Rows from block 3 of the text decoder, named by matrix and row number. Rows with one number belong to one attention dimension. Each number is 500 + 40 x the weight over its row's rms, rounded and kept within 0 to 999. All counts start at 0. Numbers have three digits each. After the name is the row's rms in percent of the matrix's.
# q: attention query, key and value (stacked) (decoder.blocks.3.attn.qkv.weight, 1152x384, the q third), inputs 96-191
# k: attention query, key and value (stacked) (decoder.blocks.3.attn.qkv.weight, 1152x384, the k third), inputs 96-191
q.216 105:488496507434567428581447517533540551462407466459547501495499519403503475481478474416475557459500526493415545535533499475506456532418618511492498513419443465454489432495518495498453472483570436579438454430517557517503528426511500480549509447515450481460439491507526519505503473475546428456
k.216 104:528543450554525486454525497477534521480522571523532430447497466529464497490499507554458518485532386559568557536492486518519499546497507577544476506585484486551461498518464541480504460560479538537455478533509464542502516527454486511501495543469434533496435486541495553474493466491532470521
q.217 109:516552443502534451509550496530450499461525458430533539474506508422511529526499543493519546471501484467564492485561504448405527470489510532483553481462527416508487565501512516457554542472496522501455551563478544456569512427488500491525460445468500521522411535470515478524527451457608468512
k.217 107:573487476474586518454487484483487536472520464566497592512513503493539511487555471543469485488530444472480464493540434535564525548520518544460468464516532558555460408486474505502556476551522506512459526559491450520466379471497510559462510473472457471492426500520479481532489542535550503504
q.218 111:526539569439550500447440471546476477489518531517486545519486442552473564454546485520587489496591520513502494436448470583540572519557473485401520516563446446530511532525557486562557560580482509486604538559502507478534521480521483460472552411484507453509590510554559525470513494505503502444
k.218 105:456534518534456469490502526546507496535514505467507488452554501543491543515493430543486496493503543532416407490576521434507426529508495506444557452432504545523491488470564491526509499458499494427466546484463492504550470508491484543415453514455496535543564442551488435460548456467571521526
q.219 098:448522457437563508514553426536500465503588482560533492481529446492511440527536428494511500517542516407443467479457527499570490477582497543539434587554417535488465502551536497513455469512506460504555497498505495509465440525484433491494473407556528505532547474505504487549424489455483530526
k.219 103:496578448527474479527474506515481428465529558526560469518496588522509515465513441427475498493473499569517576472531479454475468559424507457539464406530556494554546466489500471523510443466495532479479510518513487559501553500499543426454532511503458503545510478520439487463546530535507456544
q.220 101:521511470462482461519512544504510470485485464476437471510451552474464489490398469540574526559509514511541466472529539505476506486480512508424509573489423464456545528442517555537464477474493549555525448475487510418459499556582455529473442572482521505553532490475408539512513545478452497529
k.220 103:470515418560505502534456453516482442557502455549477521527550480506487493530531479571536490450461517507507465519542464469473583511482524539496510505488450487433552484488480424482512601437518507490505528482592565463513464543468499510512559520491512495482560522483499558472545498501546550515
q.221 102:513485489560553503533514508463510480530460463545453545510569465483526438453518511561548455490495489430512500429508513549545512533432530567459546506516451421510541461508536508515523508437557560551412631539498556509465448496503536509488420478573450378522508490432532557570474553457546496517
k.221 098:429456457436459441527534500509449545537515547485486457486506445530523492546463517503514419505509509489460542491471507466534486529472548441517424487571583517530498558494502560525531446483518508527522452516450513557573486519458562448474559460546551538533455520470438504514464543463503540475
q.222 090:546489489576567470521536516477517528460519537470481493543490431576534503508461578517457476508532543482426470498521514504525524513435529519446577592579467478512483547447492529489486533461516459551494448457482418484544502533464551450516463565468503599513581509493452494427479572483458493544
k.222 091:530549525492573525468405479577569432527451474473472523562529478518507477529528514520620513522461485538503517474503452569492532555487462477488570460472478483514412473471528497506523480475506493433474490415494574462583510445510470520423467497506430487554476462423574499522526474431482511514
q.223 110:512506537485509455445515498531520502513567489535511451376528482485462570466537486519543507567486528543481538554438516469552516491512592534488568544492517514478437473553504498509419503488490483542528538525513529536463478530550430521498536503501508566545487488514471522461506546452481539438
k.223 107:533549483468474523510514525522407542489557485465517489484510544491565476496539542519490527505443491550478481477469424474461505545416509471513477433483490468513484444577498448506543506584512458491453526529509449486588567566535473596470503490532473517490567419520549482506547486546479494539
q.224 105:487571487504550557489545488553481484528519520584474505479514463504461500486597481522463491516534573469416496539424546544507505469531452545490541479541481506441480464483507510548421410517489509561425389525464478525475574546510553546502533473558497560462537559532516512576394496460458496494
k.224 104:528475472543397515552563478512489501533547453485524557432460534537534534525512457494468490547471435463503568468455542453533530487465496448479420504475520505533498587502535512471465520506552506520513479491534490530522474544430485506506513449467475366549517486516509486454514485440522549450
q.225 101:503492509536487568552548498509488487529467506522557494437506500468514519502593578598547465520526554435500495498478460535544484491476537403475538464469475544552487477536515523511461488513528499504476498466511528525585490561496473522491403573504473531469546503473475534578529513561461520455
k.225 098:459473548483452430487524514482492508523535482461560521560505489507510497554499576509498444470533493530533482506483510544446484510456440413473491491463484522475525512519531487450511475483542508516436466521504491455537403459443494437526527504506512502529527567506473510509464506520571512436
q.226 106:492498500545460424552444472520524508500428462508520474527486486498522499524518550460432502475453514527534492532505479536520456531588450515457443478490492539490458464467472525544497486539487528552469516482563514425428464586518466379577487529495497443438526498526413551519464487529440451501
k.226 100:520505511469515420546504454517486509486472450461484539471471378462504547483500420539521505502506503473453519519477482470500451458468516503515600511504515504440504505555532452477410437529436515472555488497405479516510483532511495533483543464496487531525496498475507436549483500481484544547
q.227 101:526461476520474513528533453476480425516555443539514446445531528533520481421527469481555497444506474446545542520489467519466592493438489493538498543595469477502534473513458478524517503491463448443474470529460477447575531515524553511471538499532513537468448483492489519494555504484481432570
k.227 103:510465501521509524434458442518569519478517516495501546463493516462461567434405458572466514635515453483451466516581454518537468510496498523421506474496519511490517607476468446511464523445522461550509510528507538472494442472461448504491489567487474508541511546548405516509470475404564474480
q.228 103:508537583535421496544458537422536482527567552520583463568511501444530432523506515524519489513488484536455419498466482475490579526490494512389504539539463522414484488511540497477472459546433454531547458490546473465502534420564530573501579454486461590550476449531555555442489496539480466480
k.228 103:485547525498449474470449551543489577438515483482457497505533502521550493489477557483507535447468514513436564594488423479561508509445482533585528495500483542523478492531469547532536539423471439525532543499422524534443591455431508438484439538494438473469483526462507507447518521532553513464
q.229 107:537527507514447503526484452503552452460471517535438530537494540463515545555543514446458520494474457458551495488595486461505519485505475529465500491435549561479462545403528505510552499467439496565534412474395558473467507428552534456523468533401514475515520449503511567603444460559516534503
k.229 101:545469465605504512531444546462465482471496473512564493536488488528444541464451527524568483532464530486447582432478482501519476514523508483569497515601500458509590508482468496429483499460564436449477494516500536550491411460461477517533536464506501493494510556483447555436433487436523599549
q.230 098:521543461511500517495468511483451511513538479536428439563524422472433517561440435471500518553423511524508467484460499530472519455463523532528571533501529491485509445506514468525529540512493537507483535529558458442394493532521485534508542559490471496527574465460544483478494470428498484514
k.230 097:517508551480471495529531495520442462501432445557512474516497523473503488502496539470510501562392502505470530446441566463512479498484492530506447465472493499497442454489513512563472592502419406510514426494544573466554482482546518520489436451468489515563500430474456452488490484431480482512
q.231 105:520533498490433488539469472498465490554510531548529499456504507436505519507538531500442577506407475545504491541455515473428569495521508464475491539525429503520477507514530532534423444461546544515468539488543478491448511527554536580465530474514443581492453522484460519463554509434480500527
k.231 102:587536506500495430487433597467507488483526517492474599422547493450539534492398530556506505519671441560446537514518503502555463534441495502493594413441532515512521538509461495476518487504497393537570511473542517431489555594494456442500492528483474483513434479471518489552425481482433511438
q.232 113:462492460514484469520505469540441499487527465461459514480515571489508512529415515526570518507483566498474495471560498541442526476474490454439480546492465531457494526470516542555499513440430531498462501434489544532532477551464523456450569471508548510516443561442463596551510448463424471556
k.232 109:461486447589494564487492504555488483499485541570403549423529509486451487532577480533565529491452518554514538551495498501483515464508501438511488531574474522556497448537532491450497504496511518408502504503507513484544470606433520520575549455486506510529513547459437514463553540493532440458
q.233 100:554462491546442544544526492460432462517449429554468455577536478574464490600445554551520507573583492516530485422593487497501517491545452550563477429472460484448478541579513530497479473540502477486494479516546509399547485553471534521468535508543490451480424562422521519528518458518500545474
k.233 104:439425519470525471522526520483479557492417439492435509506468513519462570485518477535509506501505498453481504454445525508546601494504544388480494493531493507466518531499439514407482558437471499597577494458544523499497536523484502426447559464497450440487473460502475501497499614476520530556
q.234 108:478520508461487538536472520538459528537508572489468504463454480458468478432449520488473590522488508502572496558521503458516449491498512541438500504477521494491574526493469513482474357508455565578560501568486517475511567417466389440483508488525504566451527564502469482459507539500515494507
k.234 110:509571432476462533509522549473466561477587501478542477501552436555495454459513452567546490390529489504495464472528498506490501494451498421503456522507534540455507413468479528422546483463534457472524485622470447548502517581477561515475558475474444469470521463536509485485529548459510516449
q.235 103:434528511484476516459446472505514506503526523467529510470470452531446449508482465533555490513575510485471532497482463523480475559509547477487466504485479473487507517551417396486473474479476451527462458532451582546472535532570473547490565436459526504549450506475538499461421472468485453502
k.235 105:490503543518492483450461473444454492462508453457537479506539482538534463459535530482415527393423535510539523567543558487455506571574452536485516547455538531508463521516471552518545480490549519530522504506404510527443507504533473524490531536386500478447482527562469391530567505497500505575
q.236 109:417521535512541462494440550468461470510491480493526541506445475501448461502473464477478460453520448527523523528452527453440416554416502494493441555489510527413509469555511526487475483593461575511529577534509475543481482513516436522513552487518479527478504550600433400470530488447453510536
k.236 109:476395480516531525461485495380438456468500514502526499466580520496534485465495456430491545506497519461525433529539461563461507516513517526593465462436572519534604498558527539564508450525476511462448527458533492524464427455504503479504472431503475491508423498503559491497552466465461525433
q.237 097:528501508484474498548468519502588610525531521492513542565508478470525539543437510541559479426540501526474505513504516513443495510545512487509492510480546539550464525432551527514476539477528425555584429536552543480459515560514477553496417554494562464538446471466522510553511581455435483508
k.237 100:474493564461536499483484529473456542601456434480473509545442539470488415500518520562534500518470451489445474561411512447530552522487528558514471572471488444546487520502460486425500508494582467505520497478505524465502549443566510477478556520501482436558500517540445566528460471490506550479
q.238 108:476528574479489454543462496534491555526488491430555485500497470433475517416434492453512536541526479526499558501517521469550439539488469479535456429544549523502428454512461493493386467502504474587438513472616583526551564518483536533515533465477487472502471474561491492464479481487496481506
k.238 111:504495516534496513476535485550529584432498581426470483521515432439475479449478430474456494502512426518565432565552447514528542455463523462567519526484493503552477468486508547530447502542560587469500426505464482557463520499533466519559496502475478519469525457525523411560502531473499459568
q.239 105:463511510503570558474498526510510527464458504534486531471509400563536551471471393473450532582484493457502419507449492454500485492476494489441500477515536507502514486575508492588504516528519540480408486488445550521500513365508423536502544565459501509565465491445457458482445475464519473491
k.239 100:509531491496516471465504502457456449482482462519586497527521547544533431453524516459520494442483533508510533541544475554403433492503526537592484535579447523493451530499524477569468481547446564455511539529507499521526428501552555482502502406461548491494468550584503485545477504462538493533
q.240 113:550567496529475417539485428433523549424492477510461569405498588548496507432474529518459535467509566454534464473523471551526431442495475571514459512558489493521526458433482516532563455537503499548517524538482551470502473496571454543572459473595460515470486587436506497431504531486526511431
k.240 106:603496507497486527485542503513458492490537498448533473552474472459538510432516384502513489510500480513446464400517514496512460502514503531492503413523441499486452472492513476418548493489556485490486523532510484548489500563449567467403579539466490476546543478513508471523508580467467490551
q.241 090:572508451457507457580498481507515559559563447543462522550564524511482523502446560509539555516471502475513497427577457558425521532569470524556477469475489537442502533488509491504483509547482454526541515474536532452519505548517444477490439484502424518468484431535522488452475552453495502564
k.241 095:461489516531519466515535480494480537510460515434461492501512534519449562543560538531402455521517478462571458535498482422537407514493473484429509523521468522482545530452477498505553516562547504562476423549437535495531486442467569536450565466528439510465516520541507566479430480537521527485
q.242 092:546517509523536523527529547557491492473519502488485526548487497485519542507505461590527406502509539569423532533511531527615477435433512500483531518480520451577429455525463486512449488512462518459476481528444567545540503474455526522420505496528433510469450488512467551440441519480423474409
k.242 092:493499553516453575513500492488495524502496492483536448480466471595543488532433540473535483536469496450511492443494541523454532540541485508465458459529515516495455581497485538507498598460535576543474482534533511489587500478487485454512499537534495488510513464547474530453578538444579476501
q.243 096:460464443532396495603502446540418542509538484485570480474404591479455527505446537476487451542535557509485487437516579533604512479503567544506472527547463503530489478510472561509455474475504540490505489518591492456493512539535463553498442482525509522553549490442375561490526511478512561496
k.243 098:444440458488509575516509506562461463478542458479439492556531505492433552560461459471555493521459483492512420448517437483443569481535503505521496467515460506485466514520499492485482528435514559481473447529495476580532560482517515427465586546589514505519496486461524501481536478451497506483
q.244 105:507512488442453544509479546445446461463513497480481541554505562484508509508513533522493438535526534529470494476540452507562492442490442516433529492468498467461496438461541571392505502541581487497534452480494536470513504538481486457523492584528498497496493520499516489467479483546446543414
k.244 102:454589544496490531493542539464500479501433531535477486526507445511527439477500517538480587512445522506459584447444529525475490586504452581597583560440445491444432521582504536508500517525477509473526510490624561483507481476474462526518455449500440518519519460494495503505479479467486485501
q.245 114:468513454547506489494439468430439454512516512498529530454559459502488471478479462503541436407420456452510533482460504538519510458506533461487513465529505471518556491467534445536546529441514531522494527536464487549517473503534428493491587475495521493524552539442485538501568493564528491548
k.245 111:575517551430477420477505436539514517555516448541466523551496552514519490462445525496476534522499526538491435501539507515446467513461538535433517456440562497473435551471527488497549509472445549564542445445494571493531631472470531506521450480411575467490565533561477538536490440503470548457
q.246 103:466472519521428535478417481484498492533487452404479439471560549519504412509545560484472499513466470459513538477456515500551464531479475511558518482523452479623488471536474437478509519419451482461507480460507502521493489547547575430492481510476527467570519503563533441443463466488482513482
k.246 108:476509490494499486531457469522517540527538528498505547506554501455502506551476476443459544440607490452570482524494464529437493416520512461469543453421597560456564522496473495481455473509511478523549496468446508537432517495556406544506426567410501545485525489549490496547517519477438451517
q.247 108:463491500491516471540435526478498494503578496489392510510458442491520527544471526509504523443450489570408487539475522547423571579508492516488512518505418477487527520550494431525555538484522547429558502505465484503500506434462490478427526518510459577480502554534536576456457498492485520469
k.247 103:549571458539513559358569545494482481516550538493478463496436511515513443447482501574540559508544578525461514464574450480484449502461461475482592531568534449568564535510543474488569536487450462545486547535468461502490473524492525420534513475510454507497477496463475481462479454451497500551
q.248 101:500561483499460455484492464451528526497529547471486551575502548443480551534535459557496510434512475549576548476478559498512509389503487536443487499460525517481515529565529457453457527449500552455517502538487522492538467412487528454504554496532505448510595502473473490500421472502497458546
k.248 099:520494505527519603465464542508489477467609518498449524520524543536502469471482513483520585498536550587478555514484473533443422532490486467505527537544437512481521541501474504551538529520476487494482578509526506539504527474512485512589499451563559504425504495553527460546454528508503513558
q.249 100:514448471526490582517462457558436570523502543575531463532491411486534527449543540426439488581435464477442551466509553537461571535508480472460594502501532591482507493533514488508553514464466556548499508562521568504473437490458533467444549473495475479471502468499441559469520561540535508503
k.249 098:439476449570482406568538443517523555502542526561589483508447482526509490530489531484509472512444466473490464529476469455511501454441488459567516549553552461463560506478562473452535545518465444524462438493420465483545556478476507465553537513525532489552547478529451473483529444514445516414
q.250 102:543491557532533528473509497485477538461510518477493485548492518507530502600507488512472459452448357509534576507515527454470477532526536481505481425471509495542511498481459469449526527506466487529544465583489459509495504484526472459451487493489557434541484515558503530423499639521489524483
k.250 098:485488522516517541504482517475464548575504501527512529440478498469532514515508542489534489506506569506532410545524567494546492444486520442507517492511565471510444497445494521556510514427523498565601516479523527554501527540553473505541518515453530445445563517524513508488491555527551540536
q.251 104:558456533466474526522497449546503499466556472488497491494469473477447488478478567502529586507409548553421533517500477493447520542463538441534530499499509618482506484513567526541435488504441502570525533491564513473503574581458509564465571548419518401494527481547548506502514517522585492503
k.251 101:433528462483505424546543428470503562468504524527524436502453526459474519475509457542501533507563525502542509495541404466544505506474552494552529435449530433523523500502471484442556468486466492516537512483463505451519479497486515527591464553552521486466466433485467469499443514440441477492
q.252 098:502533530475414520473557501477478511492568558481476522583480481447511505528460467521468482503483453535466536524529524486512504439557530600511519474550498556505459441564527566497469534485517561462498541556480474471450487460494551530510492529435497521489517434480524502448532537537469487449
k.252 100:499488538503516505501486524537500518487423461533554545519481546536495489445487502430517453522504521497438424487489539525539462543473475490535457509525564469490475544551560442515489573473461504541597480551550543512524513535450443529506463543564454492553438501533523515464479528506490540517
q.253 114:544555525469519575481590508473498514473571585409446469429491580499471484508473486493496542562494552521461479513511496441509524476468552453518592464492533509499452479446518529458506502531519522482561455495528515556516489504446493536529471564384468492551575446509549524485512491488531588503
k.253 106:503538500483471599481471456520502515447473549523537461578441469540483497508362545498454500450436499516540465512553505499514466539539423506545503448514454553526452394514535538459487513395535471517486475493563588388472465508492544498540471554466465405495537400457536507489464474492450534482
q.254 110:451521541459444507496494404469555517590547529436533470536457448448480481498485515516507498466469440532549444512404547461608473449522471536497504500510517494518470456521479448436532475502547509508471485520506493475499514517478534539444455538442458430491515491453401455506493479498577477557
k.254 106:482528527435463575487514488565536471454579495525497483577519452522479478431499480443444502532507543532482457480506493512448503526474511506491506575496534470491552433552529505492499427512515602466414460461528438484560518469531524533550489500443511520446496459454454467473504527570511487470
q.255 097:469571481470560461456528511403516478546446491479412496545483474494550476533555478470517579486485520491518539530434500504491500488516453559500538502473458482380506468488450467526451451403462583537486373502497533522486495494544519541453477467508485469446520488535444432520450462497471549536
k.255 094:566445481525502468485510528454503479424478550486598578556578440494456497440530528544423517477517440475525546491519484466466528459488468408460483498562518454512623526493504475529443467558488477545473516519504536461411495478450487457491548488483491468485493489511548555515537462511450505523
q.256 093:486513465527516562529507520464552519516500503423509495549500517514489477495540553446464496449507492473501598497480482455546540494475486442492513463471433481539478480492446530553449516497481502441521506503429522527512499526469545438465525601479514462471476537475505523475543401554474568479
k.256 101:505503423558497499521456503487503478496497505437462491462443594498505505459553521556560565492531516529464513526521547562507530467572493458513568492428548530491482452520560468454502529491524556498507504467470437508469554463485562492508496525501510541524509568438601440507586533489511477512
q.257 096:458556460504529435619462468433457538552453457462529486516495480469467546494502463542418528525464597524522459544510440453603507520539526458522492447513396510512474455519453468462505546481584509524468565511488445520490517475459531501480494513487472586509556470535466546486508499488537538462
k.257 098:397552461515567432501451506539536461530504525508527526473556548539489492483447479510514439542552434447476550465467462520526488494496502456415549476402506522459513459504511549444524494442555524529558523515482506558523497483486486527473497548502534489535510515535533498473474483572586537429
q.258 107:554491482565449547539523540496526551534482438465472438503418445531532484529467446454462472537480527484549471507459490505466516438494550454512483454481495557585484447458496499481429465477453461453471455474453530471441511488415508508546447505455552461546449571571474525502441511455547490488
k.258 108:492614473520493484477518454522515471457524562481514538551491517548524473494476476538529586424489475508533548432464475602521460419530480440471487521538520503528509467520548544512486510544535529511466512444592555544512465525435555458521466497529572549509580474465504541489471551529471526516
q.259 111:494421545523502567460483467538424507485452561516629516516491448469508481516588507442473552467484472574494504434466601532461461482441499504546544487544485516551471444521519542515501611522541563520451500542495450522504534513578489543518516446467533528529564485539540500475554471502531477403
k.259 109:502527458497459488525535504476570488440443461507512481460456502469456546542505522515510541512525542479592486430512519499433499552447457461540481556545524503452482502512486493506437439456476512509466509511597517433443519479525490498423468427508494521477476586551484519506451517528522520458
q.260 109:534526485477522493563422489451555432455465553500501473526436486491470532483478516448573509541485533416493505538435534497504529557480554464574440535527433511489501471541465442497451479489486483478548558503521541513431529495501507412506493518502468476576530574506442515491508552474426599448
k.260 103:436495439516514446519494498485522615469491497482536428464479489491543554502592550545522538464510493467464481466555462434489468412478514516499569492508516515472487539540504509452538481449457515539508509576496535461548485467517499520516583432487537540496521441462491462449525465441555562512
q.261 092:562487472477595465455478457553449543536399524489513549494466526543490471523519497439576588514537486540571456491564518532479499483472482562521526507501514575436453505490501461481486556527458501483539506585492426470435546512531535511512529536517482542501582544532520522473540505549514491450
k.261 096:553402515475501514457479464495515513559497491421505600519557518463505537506522506483523445543533477497520413551550473470440534457412514569403546419446457502469527480471483497524486422454561452523528466479477493525471567471439467578509515553500492505525410456474493457473455444501565482483
q.262 102:462598489513475473495474460504514532530431483537430472453504484532500502545448537556532501494478491527497523472576557526518501421481473483455484579559489547501416548535534489492493490530485565470480490484494534526523543509453514409492506450518507549476486585552552500514488466526398507491
k.262 101:493440480431484512497586462505546449482523481465558477535525502460457522483491468434516511521497486509534524464476474437456476506475497488411426468474536489485495508481489483586496466533526534427479454522563428552598502509519563476446460520390474394533445481432496444501418530495515479479
q.263 091:523460496525468433454566532581506505464423506543509524456533475585486537530503499490469481506410469486497539519494501439472456518554458518442563559438508501522463506455459531517543427490535576452520451478483536496546431448437436456481574445509517538459553483553536486472475521528471533536
k.263 098:531453508470479488476562489564524501495506509419484540526499488533442503540529485474480541489438455458508502443519490562505547469549557531501514576496524503511485478425553428594498575568451481475494468486496473498539484549515537403517503484493482499524492529496497492499452513491460495494
q.264 105:442534543539562496505502489530476549493435589511489550501492462489478478503604444508483505460517509505513463447473581483471545519426527500496436533517450533501480517413602455537512538503493481462540542499495501461442512441554530539526513500469499505445521446502503486456511528492478534457
k.264 109:562529457462464511415487471456489455465519469478437502520511521538497487414542491512577475518400497502397518459441439436530471467451549495515453535436613538535466450445481520478487400478521505442515492483562465539510526505514462493518427492529507475541493405442509472459514566472472457458
q.265 106:463511497463547560484561573398529494477474535517528507575484455494468396480528509512475453471504474599454514568446553515517550491551499439492504452526528458522534436460442479492523515463533440525511550510551471559487537483569451542494452489573492575472468497456480516527547519490507467521
k.265 099:514483496494461453505480518512452458514521483554466586439523525563541586510560509470478547548469511480527475488544439549462489513511528483454534520533528551510463517507477550467510521473512481435458489499519466540508455475491461525532513459431454488536593498474448448530508505544570496534
q.266 108:462519444454517511471517573484449485517498489448512497503470503531519521569492501553449541482522474465481518421485554516488510490461511428508505471464484535529468551505556492504483562443555526494489455474540551484466482494512573447484445429474594430593505536451517493549486472469489403491
k.266 109:486534472534526566512559519465533475439461555580514472510444463470508507461499432532553511495562539484537533534474551546517505498533502458503404486457482452504394466515513500410553515474500568544553446476488529537529477570494567523462497470517486502390537479559483490489502544499470488483
q.267 105:532591473481543483481500517485428487463532471463537442492514542529537520518436476510527469459444546518469494523537556505483453502500574491579470536512502468543496498456488470548491469456496556502501497496501571459543530531498506457529494491477521479523488485485544453543558545477518470476
k.267 100:512533472516514488504492488526547529467528538448522474497586431491509369515432510518504528490531486484485490459525536536504496400517507475538459542560528502492501525405513485452515504476491512525488517463465451552502541545526461585481528432459466465475547538478509577539450440474461539568
q.268 102:507472496569508502444528480524480555498441578515482483529516579473477428594528548499551512460504486487445497445483535525436572499497477518461528514566503522404525487519543538541435505555510474458508535587429495536522488536528510456480521477539503540539493516519523531562561514535493515532
k.268 101:493490512508469489582470560539500512530541455550520476495523496443516530492610432528534499469485531502572471462513481533538501504422449546524461487517498485490461463433510481443520501502522537518498427534517488524512512477560498454521504412469490510519483515469509581506499524489488434473
q.269 104:515531506513484470523429491412479515511470562497508512529486442535481470488463544488497540451534504504415476515482466457576516483479549504552457559492532566453495550501450493503522480505488481484535558496524452463505532467510496444526433484447474534537508492558543520429501485461448434533
k.269 101:434491501458526473469511498510459499552472550491467437442498548517562491459470477504478484433467506500438545505545475443516561528458534459433554557490501524459517563571517568527527480464439537447498498473452468428452453485511585536587485595481551538502500537486502423542457542558516513445
q.270 107:547454423459530526478477473472456497505481516578455549488522438495571481528478512499498524467434440506471485504494517495556489509570540518527516494586509567519454500495516529511481520485464518482458456536468496468553477549506499480507508574460443534535522461585533496497488391517522515438
k.270 107:516466534521396464519509451464482525439491499543507471520536503464526452433529541460448521499477543510477556503489489503505416504455478500508487494413416563538439500500493507585503461437515533537528484494527515524611473513530552528452556456479482479464469423478448460462553490497595541389
q.271 110:489511514505494520448559484474568499461460548519526433485417544487502455541518488503450442444532498523486519528463495515514554564450481525380520538493467475493485532533566476470476546478498528495515548503548554452428505515551496603477589505473448498518503445462478508556531491477475467476
k.271 108:493559490525560489532550432477393505419491477469514581462485460537539514448523499526542593457540505453579439498516457514496479515491548467580514476508501462487511549531438510434528489484451572503547510538489434528452481476515538443533554541527538527438494538477450484443576525469471501531
q.272 106:495449437489576503464508495504434436538462545479463488471462479518528440527491415472529533450596521419488465478511530518521552510539581539479560520467489526461519481611550520521443522472570583524459439463515612491489484538488530528551488556504461513525460531517532556503424519527514579517
k.272 104:511489500510427452514598467474460517566513527516460398559471536539514520448527458578498502535448521483432455443470516476515471505424449528580521468505489504521497501514452514485513548459547462530469463532487503502501562511480521509496420463510444459485538486444459541385541511456558585491
q.273 100:530450480528528492455518456619499525482533525504512534454455511524517498504457470541499484466476520506462494449474469581552502502480495504482499455442491513502526562452570564491462502503587499539478534513465573460472467445549482534537538512482532456539428450477484516534481466496562442496
k.273 095:528526567487508510493500464453455496481521468537533496551555514502484558426535433457532494516630464507499424462502492502532424446460449440476403471506514449528478512532527471529551499626450473414573609523510549607493595562451499445460481520592504512509515486524552534421459503513535545454
q.274 098:505498515537484485451442440498564545539482538484472553415555532441452470537420542504474495491474495506534548504479573471497580520522478473462509478449537562476503531522569467449498493574445475522510545515467490421530484490483503516533488510462422495443483433504451452493425475493441498601
k.274 099:510540546492531596507528533564431452514537504572527551541477499556403530534533503487475523508509463515450522516482439475478430494492419476484483510456499508530499518453612528520521556545531465472544461440562533547501449495485482453509480515525537463473481471453519511538558543501444442484
q.275 099:455494492538449428434448522500552529522510486453484522504498439546452549524484526567486520508538574540480522503537548456429520500525518476528494523500486501530524459511536478510479454517511460497466561499476461538487501498486509505490543478469506522480567590486440522540584480569524491446
k.275 098:509467560499511560474500475432522597467517407499556549491532536494494526495512486450532533500549469489481501485551552439486471498490509498500569439527564438538469466457543541558484542525548478484513553483489486472527491496472522533522462541496497404531480519433514460498550502470477545456
q.276 097:493459510600506488539529574551565426490521551463534482494442583454500500511511470451485469552454434519489526484484536497514448498474479516527503455531489477506512545445562482430493508540535510478459528517511525498412491444512467570441443434558488541493506424449461585508436492465464458549
k.276 101:536528461547512490552453490560482519417491484504485550563451572503532470560548545503485486565521526511554444504435487548465569582517494478483536537506546505439528490541463512433522597532463514508508391544484446491476522468570498503536494492568535494526508478557482523505537502526560467528
q.277 101:475446497459470485463449515464541498434532438459436459513502498571461501555459547482543467554561509564447535562521545554479547495468488424540468517567478459472540437462522524538432504541521505542561561497578492518489535515445514468477519480485558543475512506484470471478483489502501491450
k.277 099:550531462399518550488433473477509558444516425484495511515562501457547499541497491553513587533473476454526545550530496529541510463485501472526509515544454538514451438509482556535561427467540504527430499469521496458520482472501545517569431508430491511486505502476549508539535503485473456542
q.278 103:497528532492552512489494530515451520526461490457507433513519508455429468513515553488522538518536552559521461468442505533525469535507519499533589480507543448478495555527514486534485499533435511454543613509531460543542515529511542578483519464504493471468474525491523449413552539424481427555
k.278 110:502452489524447498509527547552457485550458450572464524493428547542541491493472573523452575569472525549530505435545475479537526519532501515467531489522513473418518480472458526439481467475547457465558519549473481454483496469516533493582485601580493497535491505618488482581558518474489416488
q.279 106:505574517487500508535481478489401527466488500509485482477518507506456506496532510529442497482619466441441521459468464553552468500512505520558475431532530527458553539506478494553570486448498537566523555503470481553595518506521506515505531498537541506527488422549577527516557504483522538476
k.279 098:459480508578475482539452536494523478556583510478476514419494550455498503499573521435504430557511498602452495447507485430479505504571516487547517526473454501594478426452494483441470510472423537481443512540543457501528485500495500442478517515504553422498502564549532516516509511506621524463
q.280 103:489453486488511490556509445476526501516498514526580573491417473486532530573502487540469478458458506455488499577500548534476494543486521482577428446434535582543499490519464508462516441487470537525519468488531504502509567498545511555592500533453535522429547525511419476469518533442514520462
k.280 107:523490569449457473562515462527481506491523515516506510489499389548465544518553526528472515485360433505426453466473507457489556478404490525461544495514431469499500524523486575459535517444465482507541439431491547488502482540545515530543484487478508491527476493490536449549468503473580467430
q.281 108:487500488572495486560460533485463427529553500392483514540532403526451474468530527490434505495473447553483536433543472509574520504570508509511423483447493522523483517537507532445490471549480512537501585489463474597503463509478447515483510441542501562478466539498512557452513566472499475479
k.281 103:492421492552414464477498525497486491482488489495512487468451613499454474477454506506455489531450548515489565488452558475528550482520502500482502436471539500503504551506436542472531514521506481503423413524510496532534455442520511417495537520432464478540514416461505495503532555542530471511
q.282 102:503511475456546484561560454526530479484463505475477519535511517518493500498506462513531482546506472534486569576565511510555567491559502479479573569518508547421448443517502605528440509411536511510573553493529532574503468445475489487481563465476458558469544477444432520505499442549510550577
k.282 094:499483525548585459484493511549512569502481496455475489534458538493490547577509465554617475518586464509468447502502505546491491507545504471453557542526534556494482547466499484458447530561517512495483487473503421553529511537501445511523458466526523606489448461561590510528528464488487467400
q.283 105:567480437507456536441520501493510551500471506453544391484508537509471451582447514554458494442502560452499565543431529432481502509500454502560571531521576537426565473457495542544535515566546484506498501496510468453502535493475498493491475456476462478465519535504458523502476545548499479502
k.283 097:518554527526508509569490549493444443536543523494464487527560431453473549520536445495461567467450466583570469522566434533461450465480493554567530578505436444519504518457538446481570452491481451519463507446544517560475473494500503521496514451412602496469528614566494525494501490576505480584
q.284 101:493476435500493571434581463467484481520519490457457489531521470464460525544505455504511526523497522470424500541528479538511458462535572502466460519442542360518545520514474436534560477383439493477473529527536505511474485492489478520476483506489493463528501555473482507540575512435513526471
k.284 106:534455494504471444506551506525501520505530462550466498471416496503545539502475454443474456516562535462453470473543480523545497481496537535530472392559515463492540449386500510483435473518568570502469525545359520550494495501424494469600457462491423413456515530458455488480540498497456496510